python train.py --num_experts=16 --shared_expert=false --optimizer="normuon" --muon_scale="match_rms_adamw" --learning_rate=0.0056 --warmup_steps=250
Rows from block 5 of a small segmentation model, named by matrix and row number. Rows with one number within an expert belong to one neuron, the router's apart. Each number is 500 + 40 x the weight over its row's rms, rounded and kept within 0 to 999. All counts start at 0. Numbers have three digits each. After the name is the row's rms in percent of the matrix's.
After each expert's rows are labels from the 100 images, of 14848, where the router gives the expert most weight on average: "responds to" is what is common among them. Only what is clearly more common there than usual is listed. The data: pictures of board games with random positions, seen at a slant. In brackets: how many of the 100.
# router: router (model.blocks.5.mlp.router.weight, 16x256, trained with AdamW), inputs 52-103
# up: expert up (model.blocks.5.mlp.up, 16x512x256), inputs 52-103
# down: expert down (model.blocks.5.mlp.down, 16x256x512, transposed), outputs 52-103

# expert 12
router.12 102:542449582527542472512502515449426547535500479522544533457469504536432562497511480556513505502485481439462584530483546503412572517535526450494519456487467509
up.13 080:470463495494463480472534457511568491494481516508552562508487476491511489526500531512474583534468517487516516477449424502539503531480599460480515555470491497
down.13 096:537567494525550531515519511485488485530487453481478492492494568519487582551492410528524503536579544445476449522489463493554491440502512564543473495511373487
up.14 124:455569482481483578549536508446474543456554492552525463453521485405417564459473470556436489489501489455525569498511592526537451522529570503479487541454525523
down.14 108:508454520498534418525485529555448473541480516439494502615466476517534484518576505488557431473445464510483424471510462516462536596487489461508509529532533470
up.15 067:472515451491477498463533495487514546416416528439482521450536607474537491509482482474509521480439548503497546541474486531540430468498548505484543453520475517
down.15 059:480516486592483501457437474494470504466518510484431482553444481547425502566546460552488560532596547575525479532498495564499523573471429433456419509552427567
up.16 085:514462527490385442541491490512470505463395501493517503483463506477463558465454567457482488534529536553544510461553481470524498479540548432590521539464531531
down.16 104:478505460459489496471498525558482495601567555498481569558514494515481455560525506491504513489469551408411536489534470536534541554497413448426455503469537527
up.17 101:504512522490504474402425520557581454557493483512503506469526482567547477462482531533489519435540405545572457466477456497556476494553532567431510514477420488
down.17 099:528513546519552545564539443516517567507484455508517493443450514495496482501476490452601540538505515421496479506514490553508528481487448498440453450468501479
up.18 114:502614541483520451537471463497514451543469548488560505464531535521513492491541557514438488476531420495540574555478453523503526514484386519502552530582569541
down.18 091:562478478491543596513547501543541520415486563523537542495477471472468499485448457514521535455452563496457420566517513461449477528508598519444482526454498427
up.19 129:471437457473500433459450515499467496488512553521438469527469472543480481475520537541574514488490632535517440444441502478523552483528535496498539539542488488
down.19 100:534507588513469501539456526529532477470565486405534506477533538473562544552488525510508516484512533481547525506466542462460439573456541467449520506495561508
up.20 108:472562456498437428514575510481485509484447492443595575413476508509499436556504464555484489424556399563522438522485471526471523484465514522435446504563543512
down.20 102:486458523432576492505486486472482447533480543533454510500621544513512577418527510472419506530453542415526463522480519497509468571483522524458551475467498485
up.21 086:545541457503495516517533484567553511487486558459539481520529460520476473507480482462538460484478493481486469529549560518481504452537446482516654445479541475
down.21 097:482491534521505533571489521498519504470538538539449575490468558440494486485563488613473525472525556550486473510431481470504569531526563447531524418518498583
responds to: nearly empty (94); stones on a line grid (49)

# expert 7
router.7 089:481475418517502525450513488519489472431504505480449448554485459447470581516504534462471446519472535455436578530505494437458472491450510455565435512522502412
up.0 086:467435497533445423590483527497527504533431443508541506546517476478513473445493482553547486539527515578483412429492575457462526547558435465518517511450514530
down.0 096:528546563459439495454467551530521594460507505480556460475535487453487452475464520515561551508506482399532559544500526551485495425542520437504500527536508499
up.1 111:488542533478455584482494454518500540449520479514522589479503570460557545446501498554395522509428485480526536509494582564556519474482502604434491455518531497
down.1 098:558481451429528475515549491491488446563490501456524513483480493596483561480556479528506532497520485492499462436549517463465466542499534444532488422463518475
up.2 109:452458552492520550473490531562495466501481561504571528517469500505544512468501541531466497472443532604478541537476485529465512541473508486487476524385455491
down.2 097:540536518491480490494494531492492552549488459463420486486540531542493488538501443536598510532465463410502477501485460462474515515522501479437530515499511546
up.3 078:516538504471500460460502449495474478498496545506533530479517499520463464564513522538494475539474455453523520417553513493541498537518539505552507471501536427
down.3 083:459497537504458489507516504527503537488537490522458520511514488485491478523372416470578516428486509501473415531504509501467492475485520479512475542518481543
up.4 142:522485559515460454470516529501464499540493491567480531516498476452482534516513438514537510523453450540564457485508467458560457510442554502455450533488540500
down.4 109:565486542388523519443504473510490579533428475452470467475504449506486503502496469429495476445451500489535473477503532430549456491479543418524513464489518518
up.5 089:526506536497439490468533459506460429537470586539532551466542472487540493458474492592532504541504530519513484453539565541502494573591462418480535595480558502
down.5 087:452500426447507489516564514472495569539478443471494472514467580517480525440482513472512487471480469517465556553434455531552515510500475539548486399483474536
up.6 089:432471454500520576529537517493502519476494500561481494547513506518446464464477454556524528462535453484489539479470492495519468501528573527548533435429547518
down.6 085:502550453440559519431527501453553515515439530507534527389500460502489465537483511426618590498452481524425531494440477462510523437477539486540487455481495482
up.7 110:538500450475466468510566503580512512459539468499512431506491554521444460432520550508529524419507464525540528412446478541461422481469579512526546467451513541
down.7 126:533525566502544529468526423478497490535479555515525482476473497493536458472516560464458532492522460502541522494580560458543507492457442523537473514514501563
up.8 094:505530535413525487545531551538483472485434496423510542511463509496463468495500519497503437442455439502462549440507510536575466413523457541472447508483455497
down.8 104:465456406534550526415436469498555485543457523583453453566552495534503504468496511494464490495459509443515535499480458489443599565471566549467566547534476483
responds to: digit grid (42); noughts and crosses (41)

# expert 10
router.10 087:533475487444471488496564545498522402567436511479513469515454541497481544515477544487457533533483491492441596483496505461452507510494533465516509510459451433
up.13 090:502512469555528482443459502515502464498585566454487516498575530470508437546575489543547568535467512520503442524479496505562557586528505495468456475485494467
down.13 093:551513575509529489572516493442546484466463468459575516494380480435434484430469530527569421552553505528508487455558498551490468498444501415485486503506489483
up.14 105:492465548514496475430516573459537484467507573491493515462500477511469476503441501513493504572524454569474492502461543505534487559508519544503492554491516504
down.14 102:478546515494539582486494497480470455507443426489451528509501545562460492457579571518515510484496453487491481517523520519520528488528468511521525512474494574
up.15 111:475561511485488517504488457509476632492549549514482495471510504479491485455465453556546475481527561439476504470428543476509463490472535441400521521498491486
down.15 112:515473528494505504401479385471473487583460522485469451509547472523501478498510494496472489476477526455495455494539502541461538551545489478543537539543524486
up.16 081:532480522563523492511473468451483506386562484502486487510496461479590534546528419499544502479500505528526524466506484425525544524476522482536493532448498490
down.16 091:454497506526523553515498461491535543486397601456452529557418497517455544502504489489490510510421500498488432488515489535490459469538503473493517501543561497
up.17 103:483499422517532549478464522504564481485442399485526473576447555486513428512525417539435522452498502527493462518541461449464574495502479548554518501484550580
down.17 111:532541506534481475555532478519536447503460484493569471473555472458497499493506512485510469526575548472520473538628540554479549547511541546548521427564476509
up.18 093:539488439551506519517557481519452537539470472529524481515475422539501478459460442490534491511472481557540553448461538559460573482528497454529515452473535472
down.18 107:503530534493460460500495520545523474527519459493574534477480508525470469430573511535518495476497571413421499585491486498510481548488522535473525441516487543
up.19 097:445501506512480516527465501534503451499541536550493538571469458492510427455537453477537484496477390474534510472446450461524473450515519473524552516566402563
down.19 109:479484605489464492452548541553473531484519520530540522429377484438458530502430485540533543516603544487504451498523489537495490425513499512496503483499450465
up.20 112:498554587481493467466450489540469455514498430474499564496525484532531485453557432508493428475509454473524530438470397507454530498526509566458492469484529570
down.20 105:489444548531522563595527409503544455510520469547467499439501530524523595442475451524381492545497541490505426561523509542480487495555452525491460596496478567
up.21 097:501489483534451524507423495530505488494497517515495501500518513509515492543501508429500536534530518456487504518441435452503441444479510545445447526542562484
down.21 104:498580464476533444509538503492394502520414462502495494467428534506467402509473415543538530479509535517521474469474514498494519522518505474478508447530469519
responds to: noughts and crosses (48); draughts (42)

# expert 0
router.0 101:452436471462530468467519475563474533513453513550527496550496487484535563433493544454486475492474559497463565434464465508548583524467500507516545493432558520
up.13 101:459556444415444532527529475520504452466544546524521474465503463512491474431506487535541534485513483564524523578476442491580488482487448571526536507555455492
down.13 092:471474440572495484577496471470495501507497492539518455507489518563524445525448573499548451479495500452435408456493495483529535431447468484467537469487540487
up.14 110:459448499476473470450434527474491494529524440527448472543534448529487436449500489545526488453526520458492529472566585469457557465547511500505485487496496491
down.14 107:552489513560439441516482423455469503488536501494503466468458510490431516455505514609447520470494517468499525522479471591591499533483526540507525462463484507
up.15 092:520527410545494503520462511486524575458560547486525523500445484582442516493476511443489541491540466451497432585501476466513538517565471518450498446523520491
down.15 095:540501484455473508484491451479476503632425481481460533507540522433460462530580499550456484562481507539468538441557515444528478498500446459509531512490547570
up.16 104:494553401459551479512439557507508552506528464595516453483494563513479541528523467472506434520493485393457469560467442512481449469555495475517561476451469470
down.16 095:461512521603411503476514498535565485451470492480471549519520454446501500479435558443573590500465527500549535505484591496502538456449442517487451505542533511
up.17 104:501511429524445405492463467582548482520468451472502479522538531479498452589531545507509482486438550533499555574584486487498459456462379491538555470533549517
down.17 088:463497421424502520534431459486443530401558563568533531428537475442420495485519435576546574446535496474489540494514496473515491519555499491538503513530439507
up.18 101:511490514523556480501470519490502483529523569489480480584518489541494449501527449491541504507574480491535502482500434509506517552469424519518503452453465426
down.18 057:559442538536484487524512510552556479490523518542596448474469445500540511428533502485459505461478515469470536526455579530522523484516536466541445480551448464
up.19 101:516519472507467524537556487494492508500555496473486496417513528510451468554485556402472500576450519556496535513449565545520545522471526437535552460495563518
down.19 104:515554554503579515455489603563540504510416489533520458531509450492516469484483467585521524427523435461494566517528437530528431455519524486453441540551444478
up.20 105:481491509581471474541504496509531566527460436428503519554479532454499486507552485473496523444559453566505493473462493494446477446545487491539589461483447492
down.20 097:531461458463585414429490538467497461431523573544531503488575507452614503470488540473549567565543510519525492479440550487494511530452565566509445542498447556
up.21 115:493505438510500552516499494486504537479461502470413480473648514503483509506520526447540496457474487535476448511499456463473528450437574529413486479523455533
down.21 096:408594541547488479459500493497497391507576426548587448533458424447543454485522449499513536501515474481546497448509521565482439512529433460515473513472506546
responds to: first side has more (100); nearly full (96); noughts and crosses (52)

# expert 14
router.14 100:515544491523559470519469518532474517458474529513507520409440508582489584526498511546515536429547477491475519492506524512494577567515527532463485505533478501
up.13 170:526468512573509479503535488396435483490416521527491550489455554526516445479460509530487479478514450423481481491502441493418615534521555412416456485563457508
down.13 124:512571517405453447488568474537487492495538514455576447583447511503501452491514496513508484518520466542492559545504546537498445498520518499465500542543533446
up.14 092:488566567474421443465540560510509478540507527562551489424453477455462450564482569553485560471485598450478555534435439477516512509443512446504447454482531453
down.14 107:550483483571544462538538470469559502500524456506533523550492589438475479494500500479510470517453507453519478436402505513505478499455521448526510510493470410
up.15 122:465514513450472530516544547547549477510525514508481490475469519455442508524600578485502533484549470504489516487414528572514519488484470457496527569500501543
down.15 103:473459511562544433468543506563432443425528502547577488498480485570471477434521495550531444483475502522530522431591484504491525536583510541471516475565468509
up.16 159:520475510483511506559504447498516534525521519543476501461470454491532461494513520445527563528550474509468490526449482491533504588492480567520541516579526542
down.16 134:458445517519587466484445462501514485425504479487602500512445470487429499446460542497540484468458553574529539506484528442467511505498509483488554412530446438
up.17 065:442496464487449559536515473570442451478459522543477498462599565498427489538453466567474528519416534581498515447439522475507518499502479603554474540539552486
down.17 082:520596492517510574497473473469545475503554485489446590504490482498478486508571451443466522564496496418522498610564466491599520474442493586570460535569493516
up.18 118:509482523398592577413466486510486456509513500502509515564491452458474488508495513498486531531466502500472562527491541613475427513506523483567544538437518503
down.18 111:513549497499467487516477473449474548513408531405504446504535501504479544453462524566508451434520532486502523453493527511489464466422518568481502533474547517
up.19 098:438552422535495485474564458401445488473503490607479532484517399544555511485481442545533491536521435426497552518474464521496420440501489507439468552536534450
down.19 086:563457513409461487520513473557536548516507463463478551475456527478489471454531551504502460510481531586505407506497489512520443547520545492529459512441384556
up.20 056:519460489482521464463549492547494550499498488486506506472537460482481497434455461482484482529475421476471514499562502501510485528552433540537446459506476581
down.20 081:490508476521579482501535494479508497556427495515465517520506439474468593521486559492441492499439470517527499441464517540446482492517517516483535502523518515
up.21 089:560492427437508553529452518434543528540522500449480456506446538462511486513510531472531526527471502454524465575496559523448546490542501451532473458451527498
down.21 088:446502487484530484514519478457527519508552497536511617475493516515508524510430519551459455452465454469458484448441505469524517517462533500382568491441517526
responds to: noughts and crosses (100); nearly empty (100); more pieces: equal (43)

# expert 4
router.4 102:472540522437464464476484540513499523423526498511529488507476506546527447484486513410506493570463544532434493487520482514393478509499589546510521555502452470
up.13 093:503516546494484440527531475463518552528482506454505498458504506508525444476453551425539461543512471477527486469513434449507484471510517490499503492533463503
down.13 108:530501481477552553491432522519446547628468493536545441482502471520473533567523437470478472504424504537411513457460486598509508534458500487484499533553516444
up.14 121:442520448519551535506535558449523458460517528456512515526494491469582582543526447560427520457412491412447430513434406499547541427459439455447420496529486532
down.14 099:532509556448464485495526492497498543506478503558537537519480518522409424416535518453481454526531479535492533536554587499488466554583521533528569435466507526
up.15 087:448566522471450453443471472486481559519501581488486455481469491570514518494571460470455523477504486522447469568533541462484498432550551494484551536425553471
down.15 095:521479475550516513612480504402557473456495474520489540497525512515501479462494539489470500466470506462467497507470404508498496517456581462513526456532538461
up.16 097:516496466506558563500458496508453485459537459522526503488498437496476560524433433459469540543566507484493477508433391495517497497453563470539484472399462503
down.16 109:500531503515445488483525529512503480511497434504505486457488538519489463458468571526397465517501568585509537445540563530506529588517453471440552556440631431
up.17 092:517501485427562512423487474472566486496480483527389505541483446512414549553497482492521522450488499512501509461458469498575521507505546504507532480392530509
down.17 105:489472593468520495436474502518544515518551454528508440550509502531447536432496481469572505467515517485510496509532552489534477567503506509548494535510444512
up.18 129:519508461534492582536539536572394497507458564437498569587557509443546553503464482538470470449487495489535461506495570473474527446508530464438446498500519486
down.18 101:520508443490404572498530527558507443533495602417416532542550471478529511468503487544429501555529440449505472587454505530470511490555516521455507514479567444
up.19 097:429439511512468533440546498550494448511550487436488522471446545497474468560474446533494510444467487434500537386539537491410461484545493482544542421500493495
down.19 095:592562446533521495574447525483480535499467488518565459436577418512487507477517495438495502505549483573489473603478444501519549538462559523542500494489467454
up.20 079:514510522511455491493525475485466484514430558492477433495556493484468394477582500510491442443552538500515525429505544503557509495523517487546563533522466486
down.20 085:496535494588468550479482536460527521448539442464579570496541492508501569541490549486482493547488526582510418508445443506493476532497488523475446463482513502
up.21 098:564562526520477478507550448533445475494422496579382463492484506573484465444507517516482470532507539460438546443432552455555498456472515471515481478491464488
down.21 108:450490480502493521464498505512482544517450465473549462531448427459503528481459483561459514486489490482565496507507436480485507495441496499452501472500496501
responds to: nearly full (100); second side has more (98); discs in an upright rack (69)

# expert 1
router.1 094:487544432579464501467490479479445404518535531506485526494480512503473545557483497448458534478482551507510542431434497509486539499387483456480576518501463560
up.13 069:530479532444521465440545541466549459487508504475449505510506566564497573515494466497512544553516463523503505489538444441554500517435494496492523504592416510
down.13 096:474499437506541496473510497438465526488456461488537460495541465521463394466470504489395501536509554477542440539503517555522478448560462419490523595472527479
up.14 115:525461532475500459493517498553486579506455464536551487483539528499375454524463528510483588532487536473420488512449472526549536520451518510494536455523566548
down.14 105:520464547499496525510500512495505539495422514569539489577490496469499432460551613564522573498532482584439495544446511477509499533514465557455457473541436490
up.15 085:618387485510490424564519521479511477572522571524474422518461507398530518481529516535534522506522487522452441509482499491470500494427512580514476504532551490
down.15 085:522592428476527554438499460523487461414522465498506503494582444523507399562601457507489514554404513522512520566460490542499510485553524497503517505464491502
up.16 098:518427480450498469458504509518549547435465576520483470490455575493502444506472504502446522516494436543526542536466429460529486542499543531561553539517523522
down.16 116:533560459463560450484499493479492444504508436462535479510474505469428535465531455539557471514415544373473480512511512429524459415498528482473509449489484555
up.17 105:478477511511519518516445527444515507507480466535461499499489473478527506460494471460478537533558579505518529554557516416552408577568476479456467468518433467
down.17 123:483569476568514482434539407485504484481540500438440501521459516453513543533497506476509546469491472508493436550486509498492533441422505526503496513538448552
up.18 056:417489474415542466497554453453518565487563458532497493454529527488458485470444521487449462471500467535546469512544506533509510600506523552454519501506468491
down.18 088:476541529465491488482473575527519490470517596515458544521468524444512519572436507507499601488587506542440449501464469491531469460516478432486450504544550456
up.19 090:435432537467466477538508518528520527458543482566522492497524466461509532438550441451462513503462511544456548471464541508410502537451568487501484476464507559
down.19 125:547551463499458487531556459511482502498484497500505570455488452486585463514510456513463517519513412499477499521464474460546533533500509482495587420553528511
up.20 085:522539523416552505562522463596503539542519518456523428474436488541530409520546526492576534554476463552474529499460488473592472498493551445514473561462504528
down.20 096:399414485500534517532498532452509485445436452501522413463515470481503475505436502469509556481568513523422549514497481477475488476529504493427520470554530491
up.21 075:525451533545463544472459488448507495477523526482554544521547461459497521571531428588486498508543485562570554562530479483520478578490482480505470503530478492
down.21 089:471537468521396428463578484547514520567574487530455520410519550508517530468491578544525528441447492522520477491511526501445499485541494524540443518540539448
responds to: nearly empty (99); draughts (50); more pieces: equal (29)

# expert 15
router.15 093:467484496524526440541479507453526599439470523470522507516494449547447495506510527519513526561492491458468537449540476522442565508464530557518551493427527503
up.13 101:455501495415500499469469530533501414541471514570469587501524545511623562466479557441453511480496453509494522514463481460481468463495516514447479447528475499
down.13 095:499531559498507475467501535502538498472502524482551459503494508485451502375541579556559478497446524552488520441538502470547452416478530433535500459495572495
up.14 100:438547509539420462508540503527521495504517494526505504566484531532590527506530421498387506484536499489512543519555481470454447485491554469470600490464582514
down.14 104:548477527491547520543530560542516543487539546526516465488561445506482498528455534501502509536504538430422515552534474458516508408559457521505570465498492516
up.15 097:467428449549482485422539506516445451554511434550497485491495593458477479499549527474505462503480510546508454540456500582522483476499456468551487510485428451
down.15 085:525431514476536509559544572557503532450475506506508531484566554487624497492448545481539524468487527483475504530457452500495495499506484495561422486507586491
up.16 079:528479475526530518509411511569516471426520548552486469509563548556481544487507504446490538530457448496436529550462480431532494476528572496531518464511490513
down.16 084:493457497508500500482514484464505479465494491600546459550496481463434503510505530456536511518511525531585472459428578574494486500481465498547522505489435531
up.17 076:485474594450473473526534571525502439487539510543482487534505485498449559436481615526494476509491455508456516478458482555478496487470510471491551527519468474
down.17 053:514574430476548545540475584519454535502500515526471438552597509484522429532539487499514516508497569469532508538455524471493495525492478547472503499475558417
up.18 124:553479555486485483547493484508564483473520458520518477478467523506441521437472522522530542496565436512521486471529473449508508551480447506495418527535448533
down.18 078:486497494568427503566463475493467462469490500510595417475424577422481478528522523534507505508479494559531509471501500455488464433505489463446486498519488430
up.19 081:529444518509456484523482487549470428481559549540496493491522473519533523435527579497464394530470513470443449450583513490485527407483490468522520443437425463
down.19 092:548606451405589564529471507453516494524516486490486546526476483494437478566402498486490538483534487536483452486480452557595465469491493544501439531529592475
up.20 084:527442475536498592522438502524491425510501499455468496438533456514477540528467517478486423484427547508460451435496523515590459550466533520549515553435440509
down.20 100:517517600502530464519506466518524514544478517476471546486474555499472538478438503499484513527585478460584388582472516480476579535491530568483467524490486486
up.21 106:553449484542442520469504503481478538491437538539482468624422506429535467497492493521458518494510522526515461473452482509509489533500454527483415485485534503
down.21 107:497519412534594461464521480521453481513469506509508565382528529549423504532467454465575480513499471459494560551570555507455477489555523428552499496535484560
responds to: nearly full (96); discs in an upright rack (75); first side has more (72)

# expert 13
router.13 102:490557454545453525408503479509517535451479527499464477559488491455415491462500522528466440494479530459496537578487559565451492463517452504532486479532462475
up.0 096:489473509486473500604423479522513489481478564535503494531512549538536482489499504480506515544532482518492525465513528465522523450632491489432513512510474465
down.0 100:522542513521388546456536500486489501486544426507542487473484489460502522439435426508441478544456421512570530516489528516554530543483548581552450460517509484
up.1 100:529479487596531538524406527480506511434571543462405429419448577485442443525552542487513449422457469553444468483513452504469558488549530531550552501515543418
down.1 101:525482513523600558395469484520536495496454465442491532456459498398520500468506524524524494541529526571506495512529462459514554575487544523488477548506484525
up.2 103:530529551497553498566522511472545535545501476560474480485497495435477464547512483441497493507443469511491578490422479474468506512533574481465519527541554476
down.2 090:462516501503522552490420446506555502515509495493474545460534437585568535525455561527559535511494533507530503462522498516493457428524505476483426538527530505
up.3 085:463504488539497632477552495544517468470477428538558490453472485517556533446537460451510503488440558549478460500520503484484534525481488563569537497460472490
down.3 077:484481493506544453480490588462475525471543488419556488495572492531421504499453515507563468491548407525528505472552504468435428488494431486426450556550521580
up.4 107:420477552517445467509460493493560513483582518543480513523527507543472502493546508454473489499572524441544505426508547588503495493507472521436473424589492470
down.4 132:508492528545543566480480434521496457451449491463508553479552451474504479456564531501459455553494492495532529538572495445577542494546503501510498556523490615
up.5 099:523432435419561461510465485581516591435415537510531477588506472465530455551599496462465586478483477492529586479506506522523441463432547483460493558460551529
down.5 093:531534558586535528522539438454552371511519457479531465481481496552483453561500502523580438512477519564434557489522530486516560459486529536544507476523492550
up.6 110:517517507498540480559451588443509517470584519559542515507494535465525546508533475476422548538521517496492480583477404521494522514482500516493538439430511474
down.6 089:482490441505410468544537454538482443487455427509480467567501488494440445498469553542522539474508440572484560470486562520527520461428535500502421441533515521
up.7 095:485474550530496527539535621446438541513464450499527506527468501541532523468462469539524549538447482478525452503513488481524512445462513505496460493495491515
down.7 086:479567460497528518385472465568489585519527540543467447505534456524498477527509523439463472517505509533429496458472549577485543520502533504487523463535467509
up.8 093:581498493512503442485505515556475481512490509546542464500559440498549438518523588566536535465448567490503534480472428522468537457521521498458548478421513514
down.8 098:480498525478505470481440486457452514484412533567511514457523471448502529448412471537486500506524592512446535457462562493518427463524477507499506479451519531
responds to: discs in an upright rack (46)

# expert 2
router.2 107:468510510432447502500499543557517480528547498547518514448500533530513437467480538429468483542486521478458484467526509507456437560504577533449535602447438502
up.13 104:440467532548479523481499467456484616499461501521515472473544522496482476499535491515548548489538550454430451568525535562431545479493504549503505522512529503
down.13 091:518560513527493502491489546514529441435534451473522523510460500539509498516501434491524502406550483479541561526499528427531522487536522420491487570509499469
up.14 107:524505487508531593548510506512452569499544525511400512500500571580499418559453467451502501512560478502495538498502409502501454522511534504478503541496461426
down.14 106:519496534453500523528438551449523499490492473479531454551444472489454524455465533566521491466435437453480468559500554515479565453481514544478469525466556553
up.15 101:453488486509575551490531497548463440481511558416494503508486573438486515505482562529447513447522542495504435521485386462475482525481496490443472414529470433
down.15 123:379531541537465439480490498515459502388532476581524548499470467452469482437515504574512490474574460480432464641471443469454449503412475516520464505547449502
up.16 083:542415483502551504461452463469439431489496487535470489511534532471537486466520521516424525502514489487533515518469527478465476516480490488520456572508518450
down.16 081:462576466494432540606553438464500471480534447455556562447530512518486522477517539455565559523602494462498478494539481377487550454544485482522480484574438503
up.17 106:555493539458551533494461459472441545529470520526545502487569550442503497452570515447474561452515538481594511482528511536482524480512518512495519504419476548
down.17 108:461469491521527470577487455478572424472487492484445521526451484523498586583470486505446482550475530560479502462497409533536504446491448524506495559517546457
up.18 103:543508472467418500506425534541592549504469510563522450550463520527488450499457538451560559455444557560533533451503463487453553468459491573528496511432544535
down.18 092:489505462569501542537604519485482392496495486476503581523489477437484474457534428513474543541463494511485515514507524493563488489585572490455423502500457499
up.19 087:520486463527437558482551530555463549440544511544525487445447511488515449527439483534564554518492471612478478545486467558470539504519484572444470496533469469
down.19 110:500483596455496547520477534438482473500481558404561491514536506490501558449515520540478547497503496468554502459537509452452449546372507527561518518539489452
up.20 077:498522490505515461504467542491466462439526541507528493482607469513464500473555531484480535468487432494481479495526482507480481520478505508576549474535572424
down.20 078:489560504463518480484534461469521423517447434566449446515517523499497525523483546497479568523482468523455492556481537434481461464516493562576459460463467479
up.21 114:545440511471524587500519420481512530492531501559464566476470476488473457509482505493477498506471455471531489456524559561482473475538476463535516480464487468
down.21 086:510547475507444468529548500518488495552506410487534422554541486518529502487510513503491492536538481545479540550467503419473575489424459489518481501450504464
responds to: second side has more (100); nearly full (94); noughts and crosses (74)

# expert 3
router.3 090:470464522471514540541533491525461476562494469501489527497492482538500485454459517498488556556461481497479588499517540483464514518524549516476518539437511499
up.0 102:460506610407459459482479452502498459521537473574421531456493509488455481488502516534477531559563510460491502492519447473511474477486474545482529514441502487
down.0 114:488473477565450516490470552459548558505525500455524476515478535526514483410451487492486559411454437521490548513538452539507514502449508447472517540556481514
up.1 120:421497504491512538498525561519411503545484488453558408503561497442428527496561444536490545484580515550494439514523353512448488485486531511522536445559518461
down.1 104:461516512498546541447461456458520511443504504544491487495472479519432564584481526489507497573494489484552534580459516511456504485449464537442527551417570583
up.2 072:489524495513524466463552481564510568443529555480445439497494454505516520501440511518567530438539543458504550557535419525507519456530438497495527449459483524
down.2 067:440486524541483451437591521598487469493492492485511562541547568532425425510476538490594476487501482508464444474433524508446537493486499470545526483541455457
up.3 112:488520458498466436508523531516425535487505608479499464493514501488512445519520546485515530587555511523535491581526479427551526576446470514545467523562434507
down.3 113:548507526489572483442498441529563507593501510479537531501516451498473430507555466448549455501462471509473532511455506572456489472546499465505518496502518564
up.4 092:482547487480442522563470550552479469530477451445584501467626450526548491453506571578506506574528512547513527481460491460427528528448533422526527490483543523
down.4 094:496490459508464498457480535518422486511562617493499509457483554497483561507477456496545496458560474553489506540504459511512555489555475463513479482543500527
up.5 107:518537567519561469477611524583476536473489428514456507517483509489547453502450436507459522446508491566496520580470509421536482526525474503528475461444531511
down.5 097:505521469525454536457464470519514462552473566509570419424551488465581551491554551562519458491481419409526457550462523490507551475429509478527489489542535448
up.6 116:552444508525443528481448513522486450439471491434406551535512439488496482480560437484483569518488540493429551473545490489493541476508545539545549485476527478
down.6 091:507540560517515464512509446504475500552480424503551452474525527499469443473475476488381546586549479499531469509493542490598481552484449477510463496449488435
up.7 083:483536588518432512491580479466534497452572558479469509481477520489523519415466507478559553480571509546526514454508488524498460491516475498435567541560447571
down.7 111:491451460505590510442544483500525516463493567480536499500517472499477522489502437459456467540467599473495530557549448477533494503529556564583471463466523542
up.8 104:511524530489483549485510627459533474385485415589552483499520464552523459521478520483482495522444407530439506518474485512521469517475498498544553487534495519
down.8 111:556423589636586511458518437503469526474466535497520571513486520561507572549489485445513513481511454442536457489531473497439513470541473497492526542524475488
responds to: digit grid (82); nearly empty (78)